config = dict(
    encoder_arch='vit',
    model='contrastive image-text model',
    dataset='procedural textures in two colours, tilted and lit',
    train_examples=195000,
    image_size=64,
    crop_scale_min=0.8,
    horizontal_flip=False,
    color_jitter=0.1,
    tokenizer='word',
    vocab_size=52,
    loss='softmax',
    embed_dim=256,
    encoder_norm='layernorm',
    encoder_norm_position='pre',
    encoder_activation='quick_gelu',
    encoder_mlp_ratio=3,
    encoder_head_dim=64,
    encoder_fused_qkv=False,
    encoder_bias='none',
    encoder_qk_norm=False,
    encoder_parallel_block=True,
    encoder_inner_norm=False,
    encoder_moe='soft',
    encoder_num_experts=4,
    encoder_moe_every=2,
    encoder_expert_mlp_ratio=1,
    encoder_slots_per_expert=1,
    encoder_shared_expert=False,
    encoder_patch_size=[4, 4],
    encoder_conv_stem=True,
    encoder_layers=8,
    encoder_width=160,
    encoder_positions='learned',
    encoder_pooling='mean',
    text_encoder_causal=True,
    text_encoder_width=320,
    text_encoder_layers=6,
    text_encoder_norm='rmsnorm',
    text_encoder_norm_position='pre',
    text_encoder_activation='swiglu',
    text_encoder_mlp_ratio=4,
    text_encoder_head_dim=16,
    text_encoder_fused_qkv=True,
    text_encoder_bias='qkv',
    text_encoder_qk_norm=False,
    text_encoder_parallel_block=False,
    text_encoder_inner_norm=False,
    text_encoder_drop_path=0.15,
    text_encoder_positions='sincos',
    residual_init='scaled_by_depth',
    optimizer='adamw',
    learning_rate=0.00057,
    beta1=0.9,
    beta2=0.98,
    eps=1e-10,
    max_grad_norm=1.0,
    max_steps=8400,
    batch_size=256,
    epochs=11.0,
    lr_schedule='cosine_restarts',
    final_lr_fraction=0.05,
    warmup_steps=160,
    weight_decay=0.0,
)
Rows from expert 3 of block 5 of the image encoder, named by matrix and row number. Rows with one number belong to one neuron. Each number is 128 + 24 x the weight over the matrix's rms, rounded and kept within 0 to 255. All counts start at 0. Numbers have three digits each.
# up: expert up (encoder.blocks.5.mlp.up, 4x160x160), inputs 0-159
# down: expert down (encoder.blocks.5.mlp.down, 4x160x160, transposed), outputs 0-159
up.53:123147102099178146151135090140071108089104150147124153109108134143165118126140144097121148109160139100179127113130104145150070168130110090151118196093135132142125178171136106134091140148140151118124142180129121127127144136169144136131181129109180107099127119081162083108114065152116117167108098148149110160124101140115137165110067092114120172115101113140121109120098146128143088138135157181107133092117125136137072154153108123147128154127122164113121159119121119092107101125169090
down.53:095136099162142125147145137120163111171139125158131149116147128107134131077113138081110139144149159158124137157146121102194156175138140088154117144086104116133112144115111099104118126130155121128110134112122153061153170108108159115097128125081104139166157092114130160104104106116110130078117147152115098106112133114147172170151148107141099084144129143119096132124179117136121136104109101135151105098077116114113112187128149124120144104140171113114133135135109127212095132145123096
up.54:133170116112091169184074132154141080148137148124123135129153125140133149152124157108131159117102157097091138125103113147154128104121139124135141125107157106104175081112154118137144138119127148106153135099141160115139138118137095126148128132179141119115114128124106113134096182108125133121141155120138183107131141104136107106137173166126127127147213137149108102139155148131080092115123136122130094135128145127127186104145107116127138139127133129122165129123125121141127112159113092
down.54:147124142137154120136155138140110139124157188147149122152118136130128137133118130164152122176081131081112173094111129198138118135147114173106159144179100159121113093070136130129143097176077119109173125140151111093134172160083120147086089113141147113141090085096106127131102116145124145164129081120114139172129087165100091160117123176176133134085188121148127116131156112179142123133146125109115098135101136107101151121113135121117126145103106140130097115119143122106173144107122119
up.55:132126146143134128127127155114142121126137169143079092148125150102127125105080121099102114110098147136105096110157136127141187162127095096121112093098150099137138140165115089100158078118106154128118130127062112121124123119154170129159157101101064124172166126149109186103115141137163098069092189106143139127154082138103130121156145153127116142106119107146155139114108113123138173111107110108166100147126138092145100116140169101129156131135113172150126141137146149127090162128126127
down.55:156156082149101141084064158112117185118139148151117091085150096142083149123095096096152146125110124097118124134103184141173139107115132143129149085109088133128142108132145152128110165139138142157095132078163135145137097108111142081109077135117107124149106095126123101060139128134146137083165151130122166101116110084179123110092126153151150115070143088133139155131138165175105112113126128109139129133107136130127134100139154113111160083138171108098112127150139144136149182123106101
up.56:150091104104124124125111138110124126123148119133124150164068134109141107156149136138171087125156098130149111108099120164125100135161108152132122196130140137153119102145124159121115123124117113129149123151125064177149129135095100094141138129102139115148139123158140131188121117126128146121142109113122122135150142125163120116121112153170100167148133137103158112137146119129118115139082106138091185129103112141137081134099151106109119163142130120134162144140116125128129138097134115
down.56:139108065118153089085123136121110122141127157144152157195117096160144105142083152116070121115124134132160140170135097106099122134153150107144139128143165117168130158107127110161118131170140118163155118122137127149138132121139127151109125159104122120133116137115091121109105120095144125105136108135103136143157129103170072147157134140111114155164090179129120142166132129146106142109154191117126132128152132161141168155116122140164160116131120114120141142101133101142120150121138097
up.57:111127116092114123127136092099134122128103130122144149095151106120151138112165130171114162096140138121148089072134119027137116085134124088162148076124114107122133144159196112129097128115145105136135067129071101062101120127154101124145139128127157138139099151119173073114122081090080109122118153150203112135139097115112108098135124116081128129085110120140131191157083104177160122099145098167127182072120157114144091125111122139144138134126143140156123162086167129126125172144132100
down.57:184130155133096157146084141111126141136126080142093090104143142083111132081113088107171165149169132159150113106118165160120183092092114167117111128145151135152179146149165097095145086090142113140085116131182073189063144110126178104128121151162103109177177142149154159102151171110124128128088076155103172082119130095117123110136105126129139140147061123113159136071100090132128100131128076146137160114109159109128109121177151097075164117107146155161138076150150154110115140110069172
up.58:105116144144116105139120165138105153127088136167145125136125153106121125183089146131132099116123125115121128171124182147135134130117119127088122120145113147136111124156143105136102134172146107130169178124159113142138147161106119149126124092126114114147132134116144127134116103100134159144112087148137131189114165134100157129115159149112142122104134092090147129099103128148077132156098135076158104135166124120087125136118097137120089157161087115103121097128112098161160067125138132
down.58:142121134134156140133082142135138126183140128140102105121136147112104103140142109110152111142116170123131169177123101132122127152145128125118136109147151159125119149159134108117120114146118086120126132091181134130110161121116102166143139118132115083157165152074090148139163156141105145125161173140108109118138131138143147109175083100156141119112106139095141139113114113135134131133082128146163120131138168097128124127078097128146098128101127129135108149128144160132091154156141126
up.59:086107122146115159152122098132114166138123122130090154144123139146170118163088131148109137157159121132126133135146126124102146117174121135150126133148106140148152126113137147168102134139057101131127127091146131177092096096147122150131115088146097103120143148131140129126156144100150134121163087125099101129116081086129126126137130128150151119155112159149092121069098145092126163146083188137159132182102116167126086117136099096069088118117125116119131098181113115124132133135137112
down.59:087139141137087145140103116163125154146114123137169152104126131144140111132137118100112111134176143116160140152142102156111160105114121122115141164141142105151134147163125109125127069108130110101141148130157148127097152121104154123123103122132100125120103142130112133164155130102122153135127075143103125129145064135132172096157111145129110102123081089121104113105136140128155171190078127130140115160141107133136084139112122171128108138116148127153129103160115122125126108125143103
up.60:129127165130155119122115139117133141143109127131123150151138150117074126173166109140161082145155116155110180119096084127138101115195114153162113139116126155158128116117105132114161094145148110103144164131145108145114136179124137125135108110097099124117107075087107137162100098112147138134146149145117152158112124124101144139069115119165132078123103114094155116172136131141092164169117136097132130140157149109121130121138142133096087064110144127135090096139133153122152144082109139
down.60:129146081131116137112088159123132125156094154148140098118148105112165133132092097139113118110132170131174139125114115110083104138105131106122116113105161146123128114165096083131104132143130114142132105091140138159110141117158103105139142166149122087172141136111068125098124138110140145105138178111079137111139135120112125114148177110144124149133125122086120129121108106120100082115125123135141150143110132087086150159120103154100121118092113148124106153100199174133132110162128126
up.61:120123128076163104122156113169148106117127126138140168123110133162118096127168146143110098154160098127143149136096088108115118151142082142117135136146126126150145147103105117124105124132141112106154094125122065103106165149124146125117104131102143101176148124098090115163089134125109120172113196109129126143098151135111145119111106098117106133090127110138135124128127110130130163142140101122086159110133179139124051132117146126193145086137103126171102111117114103115143133107178153
down.61:117107115098190096134109116096159135109135129105127095149147135155165131096149124126070093110158127115147170116161099089143082148097094108123168105116123100147146138131121106118111155113186119176127138105128140162156140130142112084175164140156094155102157153092122166124125107070087134133116106150151065154149168120119109153125104101109091126127123173126108174128133100102119104124111131112131147163114170119116117136130118131099147119132110104109114134123098137182154163166130115
up.62:112120118102145141110129063147096129082127140134108111129125140141155124131120121153101123123136129133152106072123167050113144120115117134137148094133118149145154134164109136159128143114100137133135128099135095101142168112158157124091143109150110137133154176115149066087124124140116100120078137150116127114126142154132134113140110104111167113135111154104161149159119160122154130104109129128106097111115094088165088136091148119105160133135117153147129139129189142144172191150110112
down.62:167091132134118146117103112132158123146119130131109111118118151121134133118125079083148142176136120154177135156105125107136095100079138118094186106107132127144146132157144141145099101125167128178091115147138129131072126062112082124183120148153119121112086157143091148116113112097127111133086109137110159161112092096121105136152058097175143107154092140138118195118095104170133108154121147155165162174102121138118095131147165152159144115107121149156130114160129189124136100150144134
up.63:168153122088108147093099152103170087127161153185101120127147127126134129139126107123113151131093138113097121119147097141169141144086144128150116107126135100136133105157135111115131126093131118104084121129125132085119103105128139108140091158107113163137098151151133145111122193147167135089108157089085118102129153144168099091129158174141113144154146135146145155125137133119126113109135104115147125179064108172093163125080120166150119162108105162112157144144096136120119119138133125
down.63:144076165134121096139128142125121133103162125174132118124169125129133097146124111141142137142110138093085137066133196162118129122226102149116133160121085160128118124092115134124169114105132179128148133117137121116141100176072166076116096142108130137107117128171150171121109112146115146139124128120152130137191144176129101129088098149087130134091142091105143122129167126104106161113169128083085077136132070115183114099120167111129132113161112102127142104128096145132126136099088112
up.64:135141117133149112136098160135119109172146133098159114129085126139143101124131104147095087137105125142161142146152126132101101135150157110115114156108116130111054088111127150130144136156117141151158134109108095135139131137116071128106144137130144127128142120135113151152126141125122126180126110133126144148132123114131132107147152169107068131099175137117135125150157100131131136102136139143109117147101105156127125147118150144129178113105082116118119134121126111154148115108147137
down.64:131117097084125109123130165122114100077129121126150136154158121113120116109146170129104115154114123115130123154160097103120118144138121142096109175099102119094098182155141130128149103147140111124144155161124159112146138119096147136124151145171120129117121112106141105106107110124157115159075105145114120130125122128103135102121166152167087131116127156143107162181137115165096140141165144129118084112138158109100151140121134121157162136092133140093102118121108109120092150108123106
up.65:104123126165146153093090163152146144123108131132146178121143117123131107142120157105135120152146104110134168146116126161166145122120086142139104166120131152132131161155096139102125112157118128113091145133100167134114104141123124121167146069094135112153131122120147144089120141117073148132127119147118144113084141118130149156174130113165132127113141099140102154142123172109099109111116112109154093157134103141111164127142147147095109100142096113150113133136105099177137102142149142
down.65:167129164157125118110121117116119146125127116149068136114129109151093103121142106118148136106101124148168115152137128123102131142128141121070116098118180115113125107126110162138109107145125139097141090117169124097091150134128126151125090146134107138134152143129138105137136151113118118133087128084130132114083136115125119149153128116122108132124129106078116124099118145132154169121127117141124105130156149097134135128154102112097141124106096102121139143128129189121104123131099153
up.66:168115092070155139100155110121135142111116110119119150148174160088108120153148140119127126117112147108135111124148093080109129111105114141145118081141119107104138132190136142108124120117138109140147099106106133101083105079166143157128143136126157151157143143164131150160124103122123113134147147132136077102160098170114120094138159093076116123086094163110114139168108112177120175145139128143149165107181111113093140106127124095153145142134132145123086161119118155110152156121197141
down.66:163127186114090169138064157155118179124126114160140122128149129097097112098144118151191169164183053142163140134153155158138170093102173138093078175113159109149103108125170137140146122133128142092106098132149093117081103133114149139143090160126144079167133153135118129102126134165156106141080085149127160107146111147132115079117099178124154137118100150142146140100079144122131133173131134135066115110166119147157143080122112128163134154131084147139101132171139160119128118053114119
up.67:145113130126094141121118117144129134105111175133138130158146148095122137146157159138103122126145133127152128133113096119130130099127137114101129129119116132163074159158172149123117122140155142103150123166152099131129165135114106137118122134120125154100132086142115121162116108105121134132128119126151103140117132137113129175111090126142153139114152154135138130120146124101141104140088122118145158114118080136131161138137143146136138136123132122113124174149122096112126116084149067
down.67:111109082127137103116131151153135129149185112116124115110118111140123157120104164110118121091140120127128135117171114112151106143126132116151136126122129082134124163118124115116145145142130134128142154112154144080137162136121108112155161108111137135131121100107076121142102117128117134103136120131107126153128115115111142138131117121150122116137125157144119131174124139139153130157113122144113164099123140111128104149122119113110153144164155078113145157157124106150117107104119105
up.68:123160091106162110159142123150122130130102134124122170115159100128138133113170139127135094123133113115120117104156110119133135115106074111157126115129159103127130130104097117111171125176160131116128100102127138113132135121125121103131123106127135085092142135130115134146145148154138087158135150113129145151117136150129122137163152118117164124134101158118148137117163119132148150121168106141124157083104131131139100115142124090147148101120120115138134168130131105086133110119149145
down.68:092144116126171151137111111109106093114124136144136174143179088121130120146126110092127116164134148139144139114155141105171107090079123106132125098104104123160138110116126127086131135061127089132129115069106153124102128159129137109150121116160099154134184163098125130134148101150091144115098128093136130107110179149108130124117134116132133123137106129126117115103100137159126103121112144144118130099094171143161130109137163128120123095121103146091139129149116119133133096157144117
up.69:096157150104137151140119114119111113124107116160163175123139134146164158126149135180093144100132170133136143129123123108104095150134112114128127126119162099122123124152152152169115088119149096142163079134156108118117095129141120112118084104109165171119150140102161086112137058104124138166108119131153139118145135129100119148145111125090152137079140121127133126115147161154132106126153117169169141089116128158137078134119115136149141122174102150133134121122103087091112111141148071
down.69:163140101160121130168098152118155111163158085143104130142127143092113105108113115136141187175113133113122114149124146128097171125118109157133089128114139138162130128084143122124109151118139127157073158146150133122138149148121147102128182123140068119159152126110122134117117147130165167096104106148112151105092124113110164135125139127145119123118094174092123130087130110124128125143127129117133149111077171096108101113071146129115154150127138122168115149189115117125100108138123133
up.70:112107119112119115116117153152132161133141129135128097181039171136129079149117157127145102157155066146103123130135127111142131148171110133130109135093127104151111090135082149106137102102145098100136143186112101186135148147123109099179117130101072110160160098095083180167145121187143115110121142122128122192106106099123153142096149132141102155122099106094129122149106111099129162155103112093088132153131127128107124155149149116105123122120114151111107133162124177143141150095151147
down.70:087156058118084154087099173092173150148103126140137110097128096130124119149106132107102123133131136114120118119136116113126149145124165144154081077147154177151132124133129127113138120153108087148122094089076133167111120097154148125123172147115103127152115136095144124097123179116171158099164141101080095134155155098176119149175149107079123110146119145105141153154081114070106117081171123107136111140145142117130132153091130129106169092157158133164169176136135164116121151122119108
up.71:132145117153066152128112134114119083163143181099173114111150100165111085145154139160113125069115116162084145105125151101105063114145185136118180093174107119114083047112156166110132116117127167119143137082134116065126125106111089133119115061142143145085107148129109104072084163117130124134129141117157138108155117134161127085181127114106124107122136127181123128157193123143117137072155127094126114140120120100154165144093160141138144108107106121093153116083129115155130101140117094
down.71:162130152115105128137122149191106140115175151120144146145144108103073122138096087124149151130119099139090150125151164114138185141143146190086110153150160099155112159110130099088152105143102144129132138146154143120150118123100152123112142159158152094137114091093109132172103143163123150127175114140106189125097089144141086130109064187209174123123064145101110144170135129131162125157125169135086107132127104132103126054137159119124119109122118076112089095152071095097152121105104142
up.72:134162174136129163089121143109158107111133181127146139080155116128089100159150091175122123102130135117116102118134158125143134130129135129180147116159115125092105099165194149113120182090107149111144122118125151104158125103114114117108133059083164162096136132139108131111112102129111084182163124103156122061156119118153092105126143146113145187101166124176129111149156160158131095083140097105119116128067121148150128081095154096097164102117089130107107139139146126098146126143120107
down.72:160145117163113156116080115156144154128187147153122115153152124121113154118114125107147165155105093159160146120140088136144161105114105097121079127127184155145174152146109125137138102144119114132098135120126178163084066112136143149181139176149039061152108095088120109111151099132172129058117102177142148168144126112140127135118152168166141132148141140096178179123106124094122138154144152146139158130125109145124123081119095134127149140128111142147153108184084153145097139118105151
up.73:125093080101160121124128109159104137098065101150129134138135115140147151132128137123118148133123115162158142138128094140123104122138131163099102135126146111125140155129115132164127145161172134125163130161125140214131108143093118108144155112156143160161138130117128135149132095149142167163136087133128133157118120118086144108094145135127141131115107135123121148136072177137133120139150160114128160088155124124146086176157114144080086138106134091140099110115120095110113110145148170
down.73:117128079081171137153136145160148111149103089110122116135123150107147143119100144115116172140132121105132158123184099109129146174098135113138163134134111119161166162152090137127140170100107143124152135116136148127098083131071143121159170160143092123125144158168136134123116095095163136160124128139154123126111110101132156138111126128109066131104124080134128167163133149140111146174104085154174093134163137117150147152119104107173149126127122083158120102163066128131100124175101117
up.74:102139100107143086142136131152123155109112130171139129127124103154175132101133119106157095144116115129167149135135118145071117149164153141150141166138172105171100113104107153129085132143116143111150165165123126139168119134119109121120138133127169103152118103135109134169122134108096122175160138157117117138155193089104155107080160125153160157126102095152098110121161128155090162129100131084105157138128115142161099128080109134092115131131129096103099088140151124085126134132101142
down.74:117153088097147093123088133128111155129130138082144162136187105110124129138128137114117101125173126142132143160120120106118118148125120147095146135125138095146174155114075109142153097095147131133106161116157124163113160117133079122109153137157144095124150151116114113110133111051110142132102143142121124146104146094156136120180139144141115130166112153124117148168137142139074151130103132151105116144142129131134152161090132126162131144144110128156053110131105144149123150160132128
up.75:156126114111164126157132149098140101102146108118107110126119091098148118088120170120161130110139104128145126135153101099172149128124092104127103091149139141154139117133116097115146135116137093197142059123125114111107129107157127117117137117135130149120137089117113117147173119111123124103111140150183098105195131115107106135169122095163147153141073147102126121119128107100159149107148122156121158123113125134117106076084121100144136125162116151149118156130158120096118188119133090
down.75:129102141124094139126097123146167121106122094134102150140158130141116114121148114093102143149162140132108131119149151076124104095091114115111138111118106146155164146130109112123074113102172108190068118129107119130129121139158151094136145110137100121145154142140096144135125112104122091105141130107140123125111179114139097129141119075172118154151143117126148118119092127156150106123114139105130158099154150153171094138150162119173148092099087102113155119159148105141122100140089187
up.76:096128129110102153083090107150144117082114139102138134136121125100164127174157094134111152133165099090130150098119130153106117117123124134128146118108110115101151155148109164151106129130146103130165111134138123148117118111129141115133156119121146103145141131139138139109124149116132133149109133164157155155113166118110123133136150102144165134119114151137142163105081151133153164118133091133161135150117100160132137115108134106126161113148109154141109135161097111129105122135132122
down.76:151141137138135142113103092161128116137120105161115108150117142153126113090150118093125142104071128124137157130146093104129142144137124121115125158143137108133109179152113080122114125082134123091110149112141105115113116118124143130127110121159111141084132126101113142137139115130129166156115106103132092143099123125137124123144153118166137148147104152125157172133078114155148149159096162145146121121095142150118096149125111099154125146123124142125155116124147132093129118150134122
up.77:145147118171102114156101143116146107119166153140148125137141147104107156157128100100129155141100106096102156135099124148162131128063160124133161162172126153115126105121154134084133094095105126106096149106122135112146119114106111130104096144169111096094112123146123116085156156149166162125170114102134137124137110142154110130165138127158111136161160141153068120144161146149113082113165124128164137141143100142137135130113123132123154130106132122128137117130112102117130104130128072
down.77:156122144128138081141133145169082093122100135153129144147149169149121101154104143173127142080104089101098183124165135152131149124133136182102159149107103153083092136120141103135126111183105176076152108112107111089113126155102143140088095156146140158093137124122118129151141146165104113135163089103106139130099089173117114128092110138123110131065133126155105105140152110143129148145140105133090129134097123086131128108124126106148124134110116156134124079148137120103129106091118118
up.78:135139137130102083114099163126142135129177108104138115155079137102127091137117156145143109116134078144086134159119139134103105167114153122168110124108129128136073127118115150126155152120091106116087152148161093175122147139093066092141173141123138136127117123116123161138102110133105161128139130136138110132147118137113119124124113151123122129165163154116138113163108146148162110114100135142111105116142137147110105133140117154125169175105122108117131140123075102105132118142117170
down.78:099103110104142131150148114147149121146154155101132126159137100111130109180112146128114155108160131094125124150137127097086069124135105104122150126150145121125119131123153079150122104192111106128150119108129128141132105160107138109131134106112127120128123140123134106112114120140154115137131139157085128171150135181096118097132120082093111139151102166141099141136122115152114145156150121131103157135107156132101128161122126147127118134152130141130116104100133107110117135106150082
up.79:150164096123138176113141158022127171104144105129060117157156117178143165126112130098136147117158158130101084129120119124164166129134128043108083099106153115130144126152109130124120122104132098156114123124073116119150099081129133122179127139094087135123148143185121145107114109168172116131092150104123110136158119141174106117134146146115172122163098122089180137119107098114133112074137114119136167161130104134133125102120140162145158140118172182125140139117153176146070203091086152
down.79:140105153133116120106090154137117170147188126135088129145153125165127109116149115093141184178102134122123159132107190139151141131094116167127141161119102157134166136098154149104116173111150116143121113110183145119146107151116111110142126127163136142120129098128127120109131099147134151110160160128162141117132115150138136089122111094128180117078104154127126148131164129086121114123148107123105122145150108127174129103109152084133137123134150092111166090137108146106139112150122165
up.80:145155109130106126117100140136198126088149154120152115102135165111121082142150102142108157112139160124160103115123131150125094106081177139153140093141123130115128103174127154162167117102136114153126131140107137129132115128106105125128137083062115165141149182094134129047101118128116109171152121117142143087158170125118104068135186117104137158150161138170124121173159116152102132094162066141179113158123119136154123114120130144108150089147141110113102120096123128142121144161133091
down.80:183116186126137171114072127148140122119174142119095111139135157090104127139108117150131160142118091153129119112118128160143196122135169117076084127104170153104092169165094116098152145105124163125105127133188118125128106132138154126096120124130113099088086093155126121118077072114161110121115092173121168114125124057163116132155110171118161128124127131115165145157122146114167161188142144088126124136129091146079142093165166152128109132119131119139131111154119134109138110096104119
up.81:143146148125134144162147163118150102124137157170101112116144125118127124113115086099069115188140121140151159101126128092160170131077140119114116137106135112145142126138111076112107094155123130123140087160100111096114125102165140103122133098095113141176084152143127146141116134157119100102094145148115141099113163115174115107172150130110113138111147152103161186118129123086128137122098117118159119219123139113140152119125158141119095125108163180110143136084140186138076176102112167
down.81:149136169139103142135101169106154181150157121143140105084140131137080152110099118157152139120119151160101083072137134141147181091143110136147142103128106143132088086118106181085125149141114148143129152134156110126147124132121184119080135139134096099073085100114126116146136131135139122114167095140150177117111123167171133115105101091153176121151148112138176132075149135112147128109185108073115082092126075131097127094145128139128127113127144117110152150146140156139127147115093131
up.82:174164112140094145153087168084110116153122142159138141187122137163089133101070165098134087148136134148086103152109115149126169171133179138110149101099168125109102154163095136130109115118139152102120145132156132164121133122142123154134087141099124076165142135140115130147137189147157152098080131131109131148111166152167105135122170161144117089180143119099131155143133124122101134149104117091119081171131142114107168100107116136126125109109133137119143118169082128125122143103076167
down.82:158169123179103140131146158141155118150148097172088134091126153107149117135113168133134143119138131141137127140115158164147160090136125153108101114111120169138148118094132123131145109150127093151160143146128103153135156111122134142072110123126152121147131161106160103126083147125117133134154166135100143109162135111122143128084114144100130129111134093124128088129155118158083114096128097075087135113147104103091140135152135110061119117157156127161121138089133137121153123098120099
up.83:064117154134138128142114141119127119115128122146136155129133134130107087096126121104116132126114117124126122132166114108144123112092098104117110137159159116091141176175117097170138168177138143172134123104056103128101141163127148107133144157132082126146135131167150153148138123164125146115096134139157114103145150139114134087143168117122153136135129134110138184157122138093118179152153106130135095117102109119137122142112124124158149121148161155111100111102140147121115152119144176
down.83:175150138148132120162090087124115141148112097159138073134124138142115166164186095135124128139108106129090104124181142131131109118120118123106107163120102119131125102149115128067083121136108173127097149110152143086142099126107107109149096134156160125079161143115094138152137135182144131127098101150123178130136094109134063122124102096160128124145102134129135175122138125146137137159142134116109125118132100090139161114132141136163109115115147101121161099177165136131132109107103159
up.84:098157113144061089099109134128087093137106152134116070110131115122120126155155130141140093111130161125095150139132142194154093118102141113123137151135139163156146145132148127093103120122136146120118152069144140129125116139128107096120108140142145133132111084151118125086151168103094118100115142158124135136110162151131149121174150136187137095127176129132120143116167164145079114108099135111141096134131116143148133158115145110120078130152123122108128085161105120088118120143116111
down.84:131098124129130079129147118159092099131123154156132141154139146153136136129143152163166099110105073105126125130102120136128116152128148143117175147131121143106106141136130082125133106137104151095121121107165089121105166118102107138095103103166139100177101143112069110149134147128113156151136136136092124104113144153141128095100131126167142125118119126148127102141158128119124115112147161109135124132130152088099147133083125160130113129152103102121108136119096159088140137122137156
up.85:135167115103109175092114098106094118153086129170137123122121108071138121083108125145103129098153132127193065157135119091099137125139099126136091123134155108136161172153092133122149116143124108142147118084086110135112093117168153136115145108147123116180145148154201145068143110121131132117142113158147168083129105109127138121152110102107110154142104125115132176157084117151151116127138150154100168119160111132100120157118124115090140103109172145130119105096142149145119165148140088
down.85:154130162112129138149042133161130140142134111124147132158157125085124112098123083100165126102167145164166149135127124128100118127098139134075088147124148134168162152149151121131093129106160142160103082165154130142091082136136149125126104118179086076066159114148111124155148097145122160141122108182109170140092122109106136104096128131136150154114107155113157160127102137157161116178150135142110120115100134138131151084183149109142146140105144122131150099081105116079136114137112126
up.86:148090113102136169131143104092102139107145112154131152110139131136155127107161105127150130144123147123154071088137085119121151120111120126123153106145148122121115125181131133150152127116131132122134134127110116128123080133137153132108175123072140148133164162093150121126168092108109133153106109160174089107139125128150125095195158124113105099126126153131158142137141149114112110142124162120132152131168114109100081144151097116122129127164124169110134169105142122149115133105129156
down.86:195144174112130131104080113134146128112108140107139135116163120103119109127125124122136136142127130159125120143125114105099182115127119141110116171144145160133141118122116124141101070137130137129136110129154129147120115138155126121119116125110106112155113136106126112165157134150128117118131091139102177158117099109142133108127073138141155120094117131160117118140118134125115115154136142120076101132145146111099137079165126155112135102105104141134145125149092136101121121112134116
up.87:106165148117105134106136117121114099144110130129149133132100122123123166129119130138128177056127149171129103144118135135159183169078089139121140099099143071118128141126111109105140138098148111122099093129092148136117146088128127114107151153152134161102144118122140094108109118165084097110148118086174081134149129141158116134121130104144158150117142129146099114102136134135136139155167124148131162112123152144119150125172129149111126116134101109118135138115143133143143122121131111
down.87:118120137145133128135117147114143153179142104119130103091144144152130148097112114094106150141117198143152100131109160124147121094128108107155148112140096143166153125130175151116115112085134138143146123113134123124117100109133124080132177142131099120118161106131120133121095154102131123131134105117140097139120149097144145111138112136141129113132106159138100125093153137121122118132118114130145131129101137115174141129117138110149138128078140152105126137136129109167116140168122115
up.88:104145109083144118106184111156151116112122122114153127126105129127117113098143169148119128138103085096186133089110096093121087178105111114137132151116082094133122149170143108118147124111120106143144102130135098095114157097125139138134148106117106141121117158107109136122170106149111108155088155124170126125170140154092129156107155124114076112109138130178120135144136157133175159167128091159112102121091113116126147130120193126171142109152137116141110121122124101145134154131167113
down.88:130073087121162118123140098142119111134121151108115125133122121121180122092097106099111140155116105141119125141181173118143100140094130109153143126130175144144145153113110067115122152108127145101115140124110140130159151148088123136142112150182114156107123137132136113130110097126103121134131133121169091136151132139142124126120136125142110109167134163144082146102154119150144104150097098153146147122098148143145138168157141102170156128081151108098129094109136130130160110159116131
up.89:112138098138103123104140113128129121127124161139179134109134135127140145135168104192136157098123128147105142127160164141167125125111132158127138094153135170092110115142167181113160111142089187093093146119155151101097137135088101150096123109119133148104138128094115117104123128121165148095146118067184163144126130136167116116159117110154125146132124130181118143134145107148120106088157148107139120127115121133128126121083128112142131117143114153115165102097168122135127124146123128
down.89:167137140159132119142093134122120156156143109130106106121141102145123140161096088098149141126113139158148137133116119162115156124103155153050103117124130149108143114153101137086120172121141129125133111109156148123105100143162131073144092138109120101146144104143110127097142128110146091127150117127098139154161114101121119136140118160114148138154121138103159126120098123064133136126135130130116125125138103154154162105118171139112153159131165124142158119135159145109118150154125137
up.90:080104102165137115111145142122126146127109133167130160152140148098126132122110127120165110146123148118156123181116107160153138162145113167130125131095121140134144137133123113150108146175100147136161133109165130128047101117139142109168130128133117153132143099142155104117138125109146156130126087155102123145114092121115133162110126103126170145136147119115120162072120148092148133153140106098169111150151120142139136141108097164139151124115149101117130093128102124145134099136157125
down.90:123130140140120110152127096157159126136154122120112169137106159121112133150110147117133128140102158145122166129082089138106120110113135104114138151101126138126129119130135115141130104110086109108143119141159131131106137143126122120119154140116142108138118091117124151123134135139129137156091151147118118138111167120155155129150123119169122103152122130137124116125123151129153136113147136158152097138164094138080109144102135151136135138150134116146127076096082158112124141150122148
up.91:139117107105123156077137079130139097117107127119116146120147138080159097112154105146137136121096136152139083135161065094104142143112119119140138148160137102148099177158145117114140129139106112156145132105094112113108128129146150118107170138137129121177166162120143105119139114115136149149159091137131126120151110141090122118099159074119109127073101143135119159173125120111124153128113137143121150096091120130141119109113116096118143125121093122164103123111147150087144159138145125
down.91:132133167106137150146135111112119168134141092126154135152132138110106144133153092108131175132133115166141121107109117160086115100107132133124095155124176136130140163113163113138125131116132122152076111174132101134104087103144182127103113155165130091133142155136154107129124138126139102125120077150108153142109068108100103126161098185108122129139089091139147152097102127118131117163120122148128143135121102111098107144187140169161136149103101143145121133147160130092147134109095167
up.92:148149131193080128121115131130112098137152174101138098123101113132114142145136166141116122129118143124124148139120131150106112128117142118138153096136102117090162126116160162147124140110129152070138176108103142101140096158130102121100120117115156138105115140132156148136134144125163121108140151105141149096131132125140097087153152162155163082182149158180103129160167142166119067132167124091123104173135140149121172102118140122128141133142116125121152138164111108138151063138120087
down.92:150110130104108119140164145154078115154120169131101141172161143107086084164120167124132110109104104116085147117113118143112113147177152155081129138128154143082129120092155140154149153163113163064150151132111128096164136142119110144117076123160153132117076133153117151130124162136107109135115138110103111123125110145131145110100132172189139134097153095155089060148138145160171139136131128139070093146130138159125122129162132115115137155105108110159122148135124134117149079097140125